A small image classifier, trained from scratch: activation relu6, widths [128, 192, 288].
Rows from block 4 of a small image classifier, named by matrix and row number. Each number is 128 + 24 x the weight over its row's rms, rounded and kept within 0 to 255. All counts start at 0.
After each channel's rows are labels from the 100 images, of 14848, where the channel reaches its highest value: "lies over" is the class under the peak. Only what is clearly more common there than usual is listed. The data: made-up road signs on poles. In brackets: how many of the 100.
# r30: branch 2 reduce pointwise conv (model.blocks.4.r3.0.weight, 48x192x1x1), inputs 156-191

r30.11 [117 111 131 160 124 137 109 109 110 126 112  94 114  79 146 108 140 134 120 119 145 101  88 140 134 146 123 121 112 120 127 153 126 133 128 151]
lies over: face (60); rim (37)

r30.16 [133 122 123 140 114 164 103 144 151 136 125 133 104 145 122 124 143 121 138 131 167 117 100 160 113 158 144 135 133 135 125 137 155 118 131 141]
lies over: rim (31)

r30.15 [121 121 124 139 111  99 116 124 165 136 157 162 142  97 102 141 174 125 161 138 130 124 116 130 127 122 114 120 140 134 152 125 123 156 131 135]
lies over: face (90)

r30.38 [131 120 143 104  95 110 134 125 143 119 130 119  99 121  97 134 146 122 124 130  88 142 127  80 121 133 144  81 122 108 112 149  90 153 129 116]
lies over: face (97)

r30.7 [102 151 116 165  88 158  95 113 130 153 103 135 112 133  87 170 130 132 124 138 126 131 107 123 102 114  95 141 132 145 129  99 134  85 125 133]
lies over: face (59); rim (25)

r30.19 [ 92 152 118 110  83 111  75  88  99 110 117  83  90 146 100 118 119 126 121 147 135 124  93 107 125  95 142 131 131 118 146 122 123 130 127 140]
lies over: face (80)

r30.39 [ 95 105 145 114 145 117  76  92 140  97 147 141 123 105 147 156 121 129 169 136 137 145 128 100 107 126 131 117 140 100 135 134 134 139 138 102]
lies over: face (74)

r30.23 [143 109 129 141 123  86 136 121  91  96 112 122 110 170 134 139 133 101 141 124 134  96 139 105 141 135 141 114 124 134 108 128 136  90 113 148]
lies over: face (49); rim (34)

r30.42 [129 148 125 103 155 115 137  91  83 131  92 122 133 143 143 122 123 133 160 133 166 112 109 130 111 129 157 123 172 148 124 121 112 117 130 121]
lies over: face (58); rim (33)

r30.26 [139 121 113 149 123 113 110 148 115 105 112 111 137 127 110 116 155 138 147 139 110 152 160 134 143 152 140 142 108 146 123  91 138 115 146 109]
lies over: face (79)

r30.34 [132 112 162 101 126 130 117 167  81 115 129  96 159 116 136 104 146 122 117 144 155 142 114  90 123 103 126 132 136 133 150 139 138  97 121 176]
lies over: face (77)

r30.1 [137 158 133 152 146 148 125 122 148 176 102  84 141 129 127  91 153 121 113 112 128  99 110 143 155 135 132 210 128 114 110 171 112 125 153 153]
lies over: face (94)

r30.35 [104  93 122 165 126 147 108 107 123 150 107 178 120 176 128 119 104 135 151 124 113 120 116 139 152 132 110 109 118  80 129 153 126 120 103 139]
lies over: face (97)

r30.5 [152 133  96 127 143 159 136  78 131 143 134 140 110 101 140 118 125 100 161  92 129 127 147 117 152  85 105  43  99 163 154 128 105 159 105 111]
lies over: rim (74)

r30.25 [113 111 148 199  78 126 152 134 113 176 150 140 116 125 113 118 162 113 126 123 148 103  89 125 123 119 138 105 145 116  88 108 122 120 142 136]
lies over: rim (37)

r30.24 [119 197 105 115 162 132 158 128  72 118 109 102 138 139 162 120 153 127  99 137 148 112 112 113  89 149 123 118 149 110 120  97 118 121 121 132]
lies over: face (67); symbol (33)

r30.0 [139 135 139 121 124 145 143 122 121 156 133  96 138 129 118 129 118 148 114 122 166 138 149 105 154 153 104 148 145 123 119 126 112 120 112 131]
lies over: face (49)

r30.3 [155 163  93 101 132 156 105 138 182  98 113  91 103 147 140 108 130  74 137 165 143 127 149  90 123 132 122  83 161 114 167 141 131  87 131 148]
lies over: face (73); symbol (26)

r30.37 [147 113 166 120 138 114 118  97 148 143 115 143 120 111 139 154 121 115 131 167 139 103 112 151 151 148 123 140 122 132 153 110 140 128  89 131]
lies over: rim (47)

r30.27 [106 164 114 159 158 144 124 140 120 191  89 155 133 118 135 117 103  89 147 178  99 165 145 150 173 125 142 120 118 140 114 112 102  83 105 126]
lies over: face (99)